A small CTC audio transcriber, trained from scratch.
Model: 8.24M parameters, waveform 16khz input, arch transformer, norm rmsnorm, activation quick_gelu, moe expert_choice, num experts 8, layers 6, width 256.
Training: muon at rate 0.038, batches of 192.
Rows from block 2, named by matrix and row number. Rows with one number belong to one attention dimension. Each number is 200 + 20 x the weight over its row's rms, rounded and kept within 0 to 999. All counts start at 0. After the name is the row's rms in percent of the matrix's.
# q: attention query (model.blocks.2.attn.q.weight, 256x256), inputs 52-103
# k: attention key (model.blocks.2.attn.k.weight, 256x256), inputs 52-103
q.106,100,208,194,240,211,186,190,182,214,198,243,202,236,206,222,211,168,226,198,205,185,203,187,188,210,214,223,228,169,211,191,173,218,174,167,183,215,185,223,187,194,191,194,203,183,209,240,179,209,203,206,212,177
q.107,096,212,197,159,215,210,202,184,177,190,238,212,228,210,225,205,207,216,209,206,223,180,206,185,173,201,176,225,193,180,226,206,185,213,162,177,182,174,204,208,221,198,171,165,186,245,176,221,190,167,175,214,225
q.108,098,166,176,223,186,217,218,190,216,180,209,239,212,188,166,191,210,203,206,209,192,237,206,170,181,196,165,174,193,243,203,220,188,185,187,214,184,184,178,169,205,208,221,197,139,213,192,224,187,223,178,161,227
q.109,102,200,196,202,214,215,189,186,205,248,159,177,194,206,191,216,197,196,202,217,209,162,176,198,212,206,194,196,210,185,169,201,239,196,183,213,226,216,222,246,189,219,207,226,207,204,177,150,242,186,177,206,179
q.110,094,214,214,217,218,183,215,183,208,206,201,219,227,217,219,187,198,196,205,191,210,210,183,195,195,218,197,220,211,193,218,181,197,204,187,196,252,204,173,146,212,179,211,211,223,179,222,192,205,143,183,212,174
q.111,097,209,188,187,223,195,221,186,164,225,202,175,205,206,186,204,182,172,222,215,177,189,208,192,207,204,201,210,182,162,203,194,181,227,219,208,175,226,199,217,209,242,199,205,194,245,190,237,194,228,255,209,220
q.112,099,231,226,213,188,219,189,224,211,196,228,206,177,174,218,215,216,205,211,146,193,171,172,232,184,206,204,211,215,256,199,192,184,189,222,224,242,173,231,178,225,219,208,192,180,184,192,228,167,198,213,210,192
q.113,105,220,206,191,181,176,200,189,199,188,228,183,239,200,212,162,180,235,201,182,185,206,240,219,217,194,224,222,192,197,217,185,214,210,228,197,174,210,201,203,181,183,202,201,201,171,196,181,220,225,173,219,221
q.114,103,188,206,200,182,232,183,181,211,181,187,181,213,183,213,200,203,189,193,181,211,209,164,213,158,184,200,209,202,230,202,168,160,223,147,210,196,205,200,226,180,196,173,202,194,216,183,224,206,224,210,222,195
q.115,098,222,216,191,225,238,198,219,210,190,191,176,228,243,206,178,211,187,177,193,192,201,227,199,185,169,190,177,198,219,200,236,193,185,201,206,161,204,213,170,190,204,200,211,216,212,179,162,205,208,229,179,245
q.116,098,186,200,198,230,216,182,184,178,222,225,198,177,209,240,202,163,219,187,212,208,239,189,233,164,173,234,193,190,174,160,200,187,198,163,198,164,200,220,204,173,171,206,170,179,211,201,191,213,220,216,161,187
q.117,092,210,230,204,223,161,209,187,179,179,208,209,210,192,168,220,220,211,184,202,219,202,197,200,196,254,215,211,176,213,208,208,197,223,185,204,197,218,157,181,185,232,246,202,237,229,192,227,190,183,182,208,214
q.118,103,213,196,192,213,233,162,187,213,221,192,188,201,202,203,196,223,199,192,206,211,199,211,227,175,193,198,197,220,208,185,208,199,230,245,196,213,160,205,170,191,172,191,146,204,204,183,185,249,204,192,201,197
q.119,098,199,211,183,205,193,176,204,206,181,188,203,235,200,213,188,166,172,231,226,229,179,184,201,174,213,244,193,199,183,164,218,184,174,193,202,177,190,188,241,239,175,193,188,207,213,200,195,196,194,207,197,193
q.120,098,231,158,190,171,161,211,182,202,190,206,186,222,188,216,171,202,182,177,203,178,203,210,219,186,211,223,229,155,190,166,208,192,191,165,217,196,172,186,223,197,236,180,197,195,213,211,195,198,188,201,168,214
q.121,092,185,198,224,216,186,224,188,179,204,187,200,230,178,189,212,215,206,197,165,223,181,196,210,194,183,222,223,222,189,182,189,195,189,191,209,208,228,206,177,197,159,178,195,176,196,247,224,170,193,217,186,208
q.122,101,200,205,195,167,197,202,157,190,222,212,190,222,208,197,191,223,176,203,159,186,222,226,218,214,194,213,181,229,228,183,189,200,168,185,198,210,181,222,193,210,200,225,191,196,220,177,204,206,173,208,190,239
q.123,097,234,188,227,216,203,180,195,187,175,194,219,214,178,243,181,184,185,177,206,214,201,181,196,215,194,233,195,218,222,204,177,205,221,199,220,183,221,214,180,226,205,150,170,216,192,206,171,199,207,175,182,159
q.124,104,216,227,205,183,199,183,201,203,190,196,195,184,191,195,190,201,188,226,220,223,183,198,181,185,217,197,216,239,237,208,222,179,239,207,258,218,176,186,167,211,182,202,204,219,193,180,184,211,153,178,182,196
q.125,099,208,190,196,191,170,194,195,211,180,226,187,165,190,209,172,226,194,212,205,186,187,217,192,203,233,246,195,231,185,222,206,216,225,195,199,221,197,147,208,221,189,215,172,201,212,204,244,211,182,207,224,206
q.126,099,212,197,221,185,254,225,218,216,197,219,190,213,231,174,202,201,175,166,218,186,193,241,195,176,217,223,223,223,208,199,210,193,190,233,193,201,199,227,233,200,211,221,201,182,154,212,197,210,218,216,203,197
q.127,096,178,229,179,194,240,194,217,188,189,213,174,178,206,204,192,178,213,168,222,243,217,214,209,186,205,216,182,207,220,207,171,208,198,195,230,193,205,194,201,206,189,196,200,179,161,220,175,178,199,208,184,221
q.128,104,190,178,238,180,193,217,197,225,178,187,211,187,205,161,241,221,181,187,194,205,212,206,210,213,233,193,234,210,200,250,225,206,205,214,203,208,159,222,186,198,194,188,171,200,202,201,182,201,192,197,200,198
q.129,100,205,221,239,196,204,188,181,171,208,213,242,178,217,189,217,231,226,200,225,201,189,190,195,193,166,211,183,211,207,216,183,237,231,221,213,219,224,215,175,226,214,184,215,168,200,173,191,232,193,247,187,201
q.130,096,196,207,180,197,192,208,207,170,179,200,169,199,144,181,162,210,172,186,198,199,203,183,179,228,173,206,168,204,209,193,206,180,230,175,196,218,212,184,191,196,221,199,198,194,203,206,165,209,212,220,207,202
q.131,101,214,202,176,183,215,217,176,190,223,206,218,240,195,200,181,187,208,185,161,167,220,194,184,233,224,176,250,205,182,219,207,188,205,173,217,209,183,189,193,250,205,205,221,205,223,212,221,206,233,216,214,220
q.132,105,205,193,205,171,228,216,215,176,193,177,212,188,192,177,194,194,167,214,207,206,190,227,157,198,175,206,200,185,189,237,162,181,218,219,211,195,209,260,204,188,204,185,234,220,214,224,185,193,235,205,195,212
q.133,101,199,183,191,207,206,212,216,206,203,214,194,189,180,191,242,139,193,186,183,217,231,209,209,202,197,221,234,216,192,183,188,179,211,181,192,208,244,193,217,222,211,211,204,233,209,202,159,212,175,230,185,172
q.134,107,206,223,199,219,218,211,189,184,186,208,219,214,186,177,192,213,190,194,216,199,188,207,168,217,208,179,189,189,211,192,156,151,175,197,203,226,217,169,170,194,188,223,210,149,205,183,168,206,197,220,209,203
q.135,111,207,199,203,166,171,217,247,201,188,201,174,231,188,213,191,202,184,190,219,196,177,178,210,196,223,174,218,203,192,205,178,153,202,191,159,209,205,190,195,205,224,216,212,220,195,214,238,232,167,205,198,216
q.136,088,182,233,192,188,167,217,216,179,215,225,182,216,239,217,200,158,196,175,201,166,207,213,187,236,179,198,202,185,183,184,164,193,209,192,196,209,233,199,198,183,173,186,190,204,178,182,205,201,191,193,225,173
q.137,101,204,184,171,199,204,180,217,200,214,196,199,191,198,183,191,205,174,229,188,235,206,208,180,202,210,192,198,215,202,191,209,194,170,211,208,213,202,197,224,191,219,226,215,224,168,216,173,197,196,211,167,221
q.138,105,195,176,177,244,207,212,182,190,176,192,193,207,185,195,177,195,181,191,218,211,189,186,217,157,172,214,219,185,206,233,218,187,216,193,195,204,180,208,183,222,235,212,205,203,180,172,228,237,209,184,197,204
q.139,104,219,202,211,192,196,192,227,176,213,212,168,198,198,194,179,180,211,234,190,220,199,188,178,193,202,197,207,186,240,202,204,174,179,189,176,224,196,187,199,234,209,218,228,198,214,212,235,192,229,211,217,205
q.140,106,215,206,189,221,239,188,158,183,206,219,189,187,237,182,190,193,203,191,215,223,174,214,210,225,182,158,181,166,206,191,168,228,212,206,209,214,204,188,208,205,215,141,237,219,251,181,219,200,183,191,234,192
q.141,103,226,186,217,221,242,208,204,188,227,211,177,218,222,208,218,179,229,183,228,201,176,198,169,165,202,218,170,173,180,186,162,195,178,205,215,186,208,209,196,180,177,194,183,209,194,226,216,208,190,200,218,207
q.142,108,198,196,179,208,232,196,207,185,213,184,203,194,167,184,212,244,204,208,199,181,188,214,171,186,231,201,193,194,203,163,201,238,174,198,207,213,215,208,202,200,184,199,223,196,187,195,200,218,202,208,207,162
q.143,092,219,192,191,187,210,189,219,174,245,191,251,212,207,227,181,204,197,168,196,192,220,194,216,212,212,211,203,195,175,207,211,212,223,182,175,200,182,206,197,202,187,182,226,174,234,183,172,172,191,185,227,222
q.144,109,227,212,184,224,219,200,191,172,194,206,216,204,210,246,200,180,244,194,174,199,208,206,215,199,192,193,211,164,195,234,202,189,206,222,189,205,177,202,181,166,214,179,196,222,196,227,218,207,199,206,161,190
q.145,103,232,205,197,198,164,210,197,172,193,205,204,182,207,195,201,198,187,196,227,225,188,225,188,192,215,170,216,157,172,186,201,189,222,183,171,228,183,194,216,231,218,207,172,188,206,214,242,185,199,206,200,180
q.146,109,209,198,194,181,212,179,180,170,230,171,192,195,221,228,199,203,232,207,211,198,168,203,196,214,194,200,201,183,208,157,186,233,199,178,179,185,229,182,191,208,195,244,198,167,218,171,188,187,207,193,189,197
q.147,101,201,237,213,210,249,209,203,216,213,209,242,216,221,196,180,208,216,241,232,212,173,150,210,198,212,201,230,201,159,187,226,250,200,221,201,206,187,192,218,206,215,209,174,199,235,194,186,229,223,230,210,185
q.148,107,186,218,182,206,157,188,224,184,197,174,192,169,193,199,203,234,186,182,176,220,228,216,230,181,224,179,214,259,189,193,210,203,188,192,202,204,177,184,209,172,198,186,184,209,188,190,199,211,192,191,189,202
q.149,102,215,211,222,188,188,218,226,165,180,174,242,162,192,211,186,220,195,163,224,213,181,178,180,211,210,194,232,179,198,234,200,202,216,187,217,184,201,183,220,208,220,201,148,219,179,172,238,189,197,196,190,204
q.150,094,212,204,216,206,201,216,226,210,195,183,192,222,207,185,173,171,232,213,190,175,214,237,211,167,202,191,216,178,215,212,220,156,234,182,213,201,233,205,213,200,181,250,181,226,219,183,192,182,219,213,209,182
q.151,103,200,214,133,201,223,179,193,215,202,227,199,206,198,207,203,190,162,198,199,178,216,207,213,182,214,165,203,184,210,158,187,236,176,193,186,189,229,200,187,201,196,214,226,191,203,185,173,185,220,211,183,160
q.152,088,221,207,206,153,195,176,176,159,182,222,180,194,191,201,224,211,163,196,220,191,210,205,224,202,198,196,207,198,226,177,193,172,187,212,243,183,208,197,216,196,200,190,219,177,178,182,212,197,204,173,222,218
q.153,097,200,205,179,208,203,172,237,177,158,200,230,192,183,203,222,153,214,189,203,196,185,158,173,178,190,224,204,174,208,176,226,193,164,205,206,198,217,212,204,214,169,202,178,202,217,190,210,238,178,202,197,177
q.154,107,194,208,202,203,209,171,177,176,172,204,200,221,209,274,229,216,171,187,200,211,194,187,174,196,198,206,142,157,207,181,179,187,209,219,200,203,183,193,165,193,188,187,190,186,207,199,170,194,219,193,192,201
q.155,096,208,197,178,195,198,249,201,191,191,205,197,228,213,210,233,221,216,199,205,210,177,202,246,194,221,232,171,194,173,189,208,164,170,190,235,204,189,205,172,202,240,228,162,181,226,196,223,204,209,223,170,182
q.156,108,218,184,221,203,186,221,189,207,203,220,161,194,192,151,207,213,214,218,190,179,193,208,190,185,209,247,232,208,174,222,224,197,183,216,220,195,196,198,222,203,238,185,199,218,202,214,203,247,212,196,201,199
q.157,100,154,175,172,183,171,189,185,201,206,229,196,210,206,198,237,209,198,191,183,194,196,198,191,184,203,204,186,170,186,203,214,210,172,216,197,175,217,234,182,190,220,202,198,162,181,176,210,212,192,206,197,223
q.158,101,173,212,193,207,193,209,195,205,168,181,169,194,214,197,192,243,213,220,236,181,200,206,212,201,202,201,220,179,191,202,239,202,200,191,181,206,186,222,199,193,183,185,210,189,156,179,180,192,182,222,172,234
q.159,092,219,199,194,222,211,197,173,243,191,223,192,191,211,178,175,221,237,197,183,181,176,228,201,219,208,243,220,201,196,223,194,225,210,185,178,187,253,203,189,158,198,182,203,198,228,209,198,209,199,209,190,186
q.160,101,190,181,176,179,247,218,168,189,208,201,181,216,175,184,206,174,192,209,181,244,200,155,226,202,205,182,183,193,200,185,205,209,238,203,210,207,197,233,192,183,206,178,202,193,205,190,215,175,200,212,197,173
q.161,099,156,195,188,215,211,208,179,213,203,221,187,205,222,182,204,195,142,170,207,191,186,224,212,190,219,186,185,245,229,198,201,208,223,177,182,222,225,215,198,191,201,207,186,211,192,205,184,188,178,176,206,192
q.162,099,189,211,211,214,210,214,240,195,203,222,212,222,218,223,188,184,174,225,195,214,207,186,194,172,169,194,179,203,205,184,226,239,235,182,217,203,240,202,216,230,242,172,206,173,174,182,223,151,212,199,197,212
q.163,099,200,204,209,165,185,233,182,202,187,181,192,215,217,161,201,191,180,183,203,200,215,199,161,241,218,197,143,220,204,181,200,179,205,202,191,219,156,214,198,176,194,212,187,189,189,195,197,184,214,196,174,206
q.164,099,210,196,238,226,190,218,198,205,181,229,164,247,198,157,215,184,219,195,203,204,173,213,223,212,218,196,164,219,200,193,187,210,218,187,197,212,204,204,178,183,167,202,211,173,208,157,201,159,188,233,191,185
q.165,095,216,200,179,184,196,218,188,173,207,208,190,235,198,214,203,193,195,200,191,228,203,214,209,195,216,226,220,218,215,193,163,238,201,191,223,223,164,199,246,191,201,224,185,208,201,179,209,209,209,199,221,209
q.166,105,221,188,188,204,218,219,202,218,193,175,189,172,201,171,208,230,214,184,194,159,221,201,178,182,226,229,182,195,188,205,238,195,188,203,185,177,160,216,199,197,197,161,183,218,172,223,205,269,207,216,190,220
q.167,098,178,215,158,205,193,222,178,177,219,183,172,209,207,206,212,199,201,185,240,194,209,193,209,186,186,183,174,193,215,201,228,210,190,221,191,150,193,232,179,196,169,183,162,195,205,178,190,203,179,206,237,236
q.168,099,215,164,208,235,197,181,167,194,213,187,227,194,174,214,188,215,187,221,229,173,222,218,219,195,207,207,189,202,214,179,194,199,226,179,178,215,220,219,187,229,214,186,236,215,178,159,202,187,190,206,169,215
k.106,094,180,209,222,217,184,200,214,208,214,187,180,201,174,224,179,218,198,225,201,184,169,228,196,227,191,211,218,159,214,189,212,190,201,209,220,189,191,200,181,193,159,210,193,159,160,237,185,156,248,217,170,195
k.107,095,199,166,184,194,186,218,211,191,241,205,212,214,206,190,216,179,192,193,218,199,209,205,202,223,226,163,211,202,251,197,240,190,223,198,234,220,191,181,210,210,172,195,207,194,227,219,174,159,193,184,180,157
k.108,097,196,226,231,203,140,195,208,201,187,192,207,210,200,174,200,214,203,231,219,191,202,247,213,219,194,187,192,166,186,204,223,166,223,218,202,205,190,212,218,238,199,232,174,216,210,212,205,222,227,194,203,198
k.109,100,197,186,231,226,178,219,216,196,187,215,234,189,236,203,205,215,222,202,203,240,178,196,232,187,205,198,194,202,205,219,218,201,219,178,239,235,168,179,179,228,233,209,216,238,215,200,212,188,180,191,208,215
k.110,096,187,192,224,171,214,202,181,229,219,159,144,190,204,187,174,209,225,184,173,216,187,153,195,194,195,158,210,190,164,192,194,194,155,186,200,183,207,158,201,230,185,201,164,190,187,195,201,201,197,188,247,194
k.111,099,193,158,184,180,178,195,166,186,154,177,198,223,186,204,194,210,204,201,249,202,213,217,200,229,211,203,196,223,216,186,190,199,213,208,187,193,182,196,186,246,212,217,221,209,171,215,215,190,227,186,195,206
k.112,099,178,216,185,223,184,201,190,176,200,197,176,233,196,217,201,208,153,185,192,208,156,220,194,175,214,186,234,188,190,147,237,188,159,202,193,220,177,200,228,237,217,164,166,181,196,192,172,220,211,147,174,217
k.113,103,197,180,231,160,194,224,215,203,202,188,213,184,219,215,213,183,212,196,181,181,194,223,223,168,230,180,232,153,208,202,239,175,227,221,170,225,228,197,198,194,192,192,221,158,193,201,226,194,173,224,202,198
k.114,100,224,188,202,203,198,225,212,203,187,193,195,170,190,201,184,235,242,208,209,200,198,199,195,207,229,244,149,239,200,220,194,236,185,173,224,176,198,247,189,214,200,230,216,223,176,209,195,191,247,229,197,180
k.115,103,179,212,207,165,193,185,168,199,181,194,160,233,212,165,223,216,193,216,217,184,228,217,188,214,202,205,204,221,203,218,189,189,191,166,203,165,202,192,200,200,201,228,193,203,214,175,239,171,179,189,175,216
k.116,104,207,215,192,193,189,175,202,238,203,201,191,208,200,195,211,174,196,195,215,218,161,174,202,189,194,202,215,222,182,179,194,214,176,200,248,178,161,177,203,196,188,198,190,212,146,214,175,151,221,241,239,176
k.117,106,192,190,218,210,206,220,242,194,194,196,211,219,205,177,190,186,205,216,194,194,182,187,211,219,191,226,197,194,226,186,204,178,203,169,182,138,201,243,209,220,219,192,178,210,206,235,209,188,228,180,195,192
k.118,101,211,182,162,215,196,195,209,174,204,212,193,205,227,190,191,187,214,174,169,186,201,234,207,208,181,219,199,226,179,204,162,213,186,204,252,156,182,172,179,217,210,189,200,199,223,220,183,212,190,179,194,219
k.119,101,235,190,209,163,241,161,167,244,188,235,225,238,192,183,182,198,196,193,207,194,207,159,228,191,187,171,231,203,201,198,174,228,176,205,198,204,234,197,194,174,194,212,232,246,173,170,230,194,193,196,239,210
k.120,102,146,222,183,196,206,226,233,182,185,201,230,218,188,190,207,208,173,245,223,208,198,208,189,184,179,179,202,172,175,156,223,203,195,189,206,223,185,234,198,235,144,221,219,189,170,191,186,206,232,210,183,196
k.121,089,228,172,228,227,207,182,216,229,197,208,235,229,225,223,190,211,217,177,184,205,161,174,192,187,224,209,235,193,200,177,192,189,166,195,195,219,209,212,206,194,209,205,216,217,167,205,180,181,173,174,168,198
k.122,106,192,202,192,174,170,216,203,191,229,203,165,221,230,202,191,191,196,190,207,203,178,218,203,192,210,183,201,207,198,221,256,212,216,145,184,179,192,207,189,178,168,197,224,201,238,191,214,178,190,199,191,193
k.123,097,206,172,237,182,239,190,224,213,198,209,187,241,191,163,208,194,211,204,191,169,206,208,194,209,199,215,193,231,169,221,174,206,208,220,248,236,198,216,210,154,202,205,204,205,170,177,215,186,201,202,178,194
k.124,098,217,197,204,184,188,194,194,210,192,186,215,203,193,185,175,218,231,203,200,229,214,204,177,224,202,223,231,178,209,194,225,210,177,201,220,245,195,189,185,160,260,217,191,216,177,192,219,231,193,225,205,196
k.125,105,238,177,219,204,163,208,202,208,222,198,194,204,201,202,208,187,179,186,212,226,186,194,166,175,188,208,179,182,248,199,233,243,199,213,210,220,203,190,190,190,180,195,224,186,176,205,182,190,176,164,211,181
k.126,099,177,173,205,186,164,182,214,192,168,190,218,198,220,182,182,201,205,207,213,199,183,234,214,186,211,221,228,232,195,197,139,192,201,203,184,224,223,185,176,190,229,169,219,205,201,223,213,201,190,172,196,196
k.127,108,221,172,185,204,172,200,219,228,205,186,237,183,206,181,227,225,197,198,170,184,223,193,198,190,220,192,211,233,207,225,203,207,215,214,209,210,198,202,182,219,225,180,237,185,197,215,183,201,134,220,188,180
k.128,098,206,195,188,202,185,201,196,173,222,214,211,173,169,179,212,171,210,208,176,205,208,189,151,165,198,181,227,204,222,197,234,222,192,189,258,215,223,218,198,195,198,198,210,224,180,204,207,225,185,191,189,216
k.129,091,186,192,217,224,169,204,237,208,217,223,182,189,181,200,167,194,211,219,220,212,237,164,211,207,197,199,218,214,188,216,214,188,186,208,232,162,181,201,182,186,217,200,202,217,220,228,185,184,204,182,175,201
k.130,098,197,177,174,181,180,182,189,180,156,191,183,207,247,194,222,159,214,181,182,203,217,194,185,173,187,195,212,181,196,186,193,189,180,214,159,186,192,182,188,181,155,205,240,211,195,183,201,196,205,190,181,174
k.131,104,224,201,181,212,227,186,175,230,218,186,186,173,169,171,207,168,247,207,175,204,207,216,149,175,173,243,163,216,208,246,205,183,197,248,213,183,195,233,203,180,212,211,221,176,183,196,210,205,213,192,221,227
k.132,106,200,193,215,215,211,192,199,232,210,217,170,186,236,180,221,236,218,203,232,238,251,212,198,180,196,194,203,208,185,187,187,184,201,190,187,245,223,211,197,212,195,186,159,202,219,232,168,193,220,214,213,227
k.133,100,222,221,224,215,188,201,196,205,212,182,175,208,227,212,169,187,223,197,211,192,166,233,202,190,179,236,166,190,210,161,171,175,227,195,185,215,191,207,252,188,217,224,186,188,168,197,164,214,218,145,201,197
k.134,105,192,179,202,214,211,206,219,172,212,180,192,213,193,200,207,200,179,186,190,182,198,181,197,227,208,218,193,188,218,199,215,186,226,221,199,191,206,201,215,221,199,194,216,258,201,162,238,180,224,191,177,195
k.135,105,155,200,203,224,176,180,182,226,194,224,249,193,179,208,165,203,237,223,182,216,170,173,184,216,226,221,180,167,222,257,215,223,202,186,205,205,176,224,205,210,184,196,186,187,203,202,222,215,206,202,181,180
k.136,092,210,223,218,245,195,195,200,220,191,200,230,186,195,196,192,218,207,193,198,170,220,214,212,176,184,219,208,197,193,210,187,181,197,202,243,215,212,198,196,234,186,218,173,194,208,190,170,200,160,185,208,229
k.137,104,160,198,216,204,194,182,200,195,203,172,209,202,209,226,178,162,191,184,197,210,170,165,238,179,224,207,217,227,226,200,188,188,180,183,178,210,207,214,202,238,242,245,159,187,190,208,198,196,221,228,207,208
k.138,102,160,165,186,157,168,227,228,206,180,200,186,226,169,204,218,202,218,186,186,209,207,197,164,216,198,209,178,196,180,226,218,229,152,194,196,205,206,209,209,216,208,193,189,236,232,179,214,201,217,209,229,200
k.139,102,177,225,210,163,211,219,205,197,180,238,204,161,225,203,197,207,172,202,207,190,194,221,175,229,233,205,191,171,219,172,203,180,204,187,196,224,200,197,225,191,194,205,222,206,195,229,210,230,174,182,218,192
k.140,112,248,189,185,190,166,195,205,188,176,182,183,221,193,204,222,217,198,204,184,185,183,207,184,176,196,212,194,188,219,207,168,220,186,186,209,222,190,194,177,182,216,199,233,201,222,215,205,178,173,219,203,235
k.141,103,224,164,208,193,205,197,223,214,172,179,227,188,197,195,178,228,171,179,237,186,235,228,184,199,213,204,206,197,184,196,208,178,233,182,196,203,203,196,230,202,191,189,181,184,204,233,192,207,181,231,212,186
k.142,106,214,201,197,184,219,216,173,206,171,194,200,223,202,207,177,217,209,192,201,219,213,216,196,211,193,163,177,241,198,159,243,208,208,196,230,211,204,228,163,206,187,164,168,215,207,193,209,189,168,169,198,200
k.143,095,217,237,190,215,206,172,231,224,221,182,187,203,206,227,192,181,205,202,225,173,185,186,203,212,222,182,216,190,187,254,197,186,177,226,148,188,186,206,174,213,228,188,198,207,219,219,243,191,186,204,201,155
k.144,104,222,190,203,213,207,207,208,183,203,222,192,196,185,212,189,218,195,218,239,186,200,169,158,174,202,216,213,194,199,218,222,196,196,191,215,206,183,205,173,178,209,171,180,188,181,191,193,155,210,215,206,171
k.145,106,202,203,185,225,180,202,207,200,210,201,208,205,153,194,181,206,184,198,187,203,183,171,198,235,181,219,199,233,231,201,183,251,213,196,239,238,177,156,192,186,210,231,183,203,154,186,191,194,171,203,195,206
k.146,099,223,198,173,191,184,224,248,192,166,220,214,168,215,214,163,228,185,193,174,177,225,196,241,193,211,199,196,187,193,209,208,158,230,177,198,195,211,194,210,201,202,190,191,213,221,195,206,204,170,172,209,203
k.147,104,182,217,204,185,213,215,223,232,221,165,230,213,216,193,225,197,180,181,214,230,158,181,203,149,211,217,201,187,187,185,200,214,207,214,238,172,202,199,187,198,195,185,190,189,182,212,198,217,202,210,241,158
k.148,101,169,193,199,230,197,192,153,198,218,222,243,193,219,206,194,191,221,206,163,237,228,218,185,219,190,172,193,208,223,188,194,205,196,157,219,206,174,215,194,188,247,209,214,186,193,167,206,201,194,203,163,201
k.149,098,156,203,165,229,187,226,192,212,179,165,212,213,175,183,216,221,188,221,181,168,213,215,221,188,233,194,204,201,204,135,207,218,207,211,238,177,226,209,216,213,217,211,214,198,222,189,177,205,182,179,208,194
k.150,096,182,226,213,226,191,173,193,232,195,176,228,206,209,213,168,199,205,198,194,211,198,225,227,172,191,192,178,186,191,203,177,184,214,202,221,206,182,201,210,208,184,211,191,169,178,182,189,210,171,208,209,211
k.151,104,219,212,201,200,189,186,196,240,178,216,204,198,205,208,162,223,177,162,242,204,206,169,166,191,232,194,190,234,232,194,228,157,174,224,194,222,197,229,167,203,190,215,171,215,183,200,215,205,210,201,240,218
k.152,090,196,153,174,201,206,180,183,224,213,200,177,181,212,165,181,153,203,194,216,214,205,220,207,203,164,240,192,210,223,195,213,227,182,222,175,226,188,187,224,203,188,199,202,224,203,164,210,200,232,195,187,227
k.153,103,200,221,188,190,213,203,197,185,185,178,190,229,205,225,225,219,184,206,174,202,190,239,203,201,238,184,215,191,195,224,239,185,203,220,185,151,246,236,210,186,166,179,212,210,233,189,196,159,203,156,217,189
k.154,104,204,171,201,187,206,223,200,200,187,190,193,195,193,195,207,182,202,198,195,164,218,196,211,199,230,163,210,182,178,237,176,191,178,211,202,164,189,203,201,187,204,233,163,231,229,210,216,179,209,177,225,215
k.155,101,198,194,194,172,186,188,201,182,165,186,224,235,160,194,191,211,207,235,209,185,194,205,162,217,221,181,201,173,189,218,207,211,194,198,232,224,234,205,233,190,219,199,200,194,198,193,179,215,202,209,198,209
k.156,112,183,222,217,231,219,195,213,159,226,204,235,207,221,189,202,191,169,208,191,233,193,197,178,191,212,191,192,189,177,209,182,213,208,196,177,172,192,166,180,234,205,210,164,197,198,211,212,209,223,207,191,190
k.157,100,191,200,180,230,201,182,194,176,219,222,193,190,183,209,233,158,214,202,193,182,221,219,187,158,222,215,240,222,161,190,207,236,217,211,187,214,220,201,195,213,176,206,178,219,211,221,210,213,196,239,201,237
k.158,097,202,153,209,214,191,215,202,206,201,215,220,195,176,186,215,204,199,207,185,201,200,220,231,181,217,216,191,222,211,211,183,210,196,178,212,207,168,194,158,252,199,219,195,179,212,190,186,186,218,166,199,174
k.159,088,216,207,207,210,200,202,212,188,190,212,183,202,222,182,166,212,184,187,173,231,202,203,197,206,191,192,165,168,196,180,169,235,197,181,229,202,210,186,181,165,176,173,204,220,208,208,222,179,214,200,186,184
k.160,103,208,204,149,205,208,204,225,186,187,189,184,199,185,195,217,202,213,197,188,203,186,245,186,164,209,217,205,185,242,244,203,192,208,192,199,235,222,211,210,200,200,207,225,180,214,203,216,217,231,215,182,199
k.161,105,189,183,204,177,215,184,192,187,169,148,226,179,172,199,196,183,211,199,223,180,222,193,192,159,179,194,177,229,215,217,206,176,219,172,176,221,185,217,181,184,214,188,208,232,209,230,219,183,194,204,181,168
k.162,092,174,212,195,183,204,193,140,219,179,182,188,192,220,209,198,214,227,219,213,189,182,209,220,193,217,229,228,212,210,216,187,191,234,219,172,211,191,194,179,215,231,189,197,213,215,178,196,226,220,198,184,202
k.163,096,157,208,148,206,235,209,177,213,212,191,207,194,192,228,180,219,223,186,199,195,250,199,166,181,187,192,227,169,239,204,183,203,216,201,209,216,182,236,228,204,212,242,179,182,181,221,190,179,168,188,156,192
k.164,106,224,228,187,237,178,191,202,195,176,171,183,172,233,196,193,182,202,189,219,241,210,182,209,193,158,233,166,235,216,171,172,183,206,221,207,169,214,219,192,201,204,203,196,209,205,179,206,204,195,204,178,242
k.165,092,222,185,226,193,223,244,158,207,193,211,208,207,233,185,235,216,175,205,182,169,231,218,198,223,186,204,227,187,199,214,204,220,184,227,249,191,183,183,201,171,187,187,180,193,224,274,208,216,190,172,191,223
k.166,104,190,198,207,202,185,222,203,175,188,221,200,234,187,183,187,226,216,169,194,182,188,166,210,226,199,176,197,175,188,212,155,181,211,215,175,213,171,225,165,193,193,202,202,202,219,188,203,222,193,187,211,190
k.167,103,186,203,204,218,226,226,198,173,206,175,196,183,242,235,194,223,215,212,202,208,210,222,212,225,179,211,185,196,196,213,214,166,183,212,204,224,195,205,194,174,189,223,214,176,219,195,146,171,195,194,210,195
k.168,100,194,196,195,171,202,209,207,215,214,192,215,193,200,174,205,193,202,220,216,201,188,217,189,200,209,197,194,224,211,222,208,192,223,216,229,198,221,210,199,203,222,165,172,182,183,222,168,202,222,192,208,220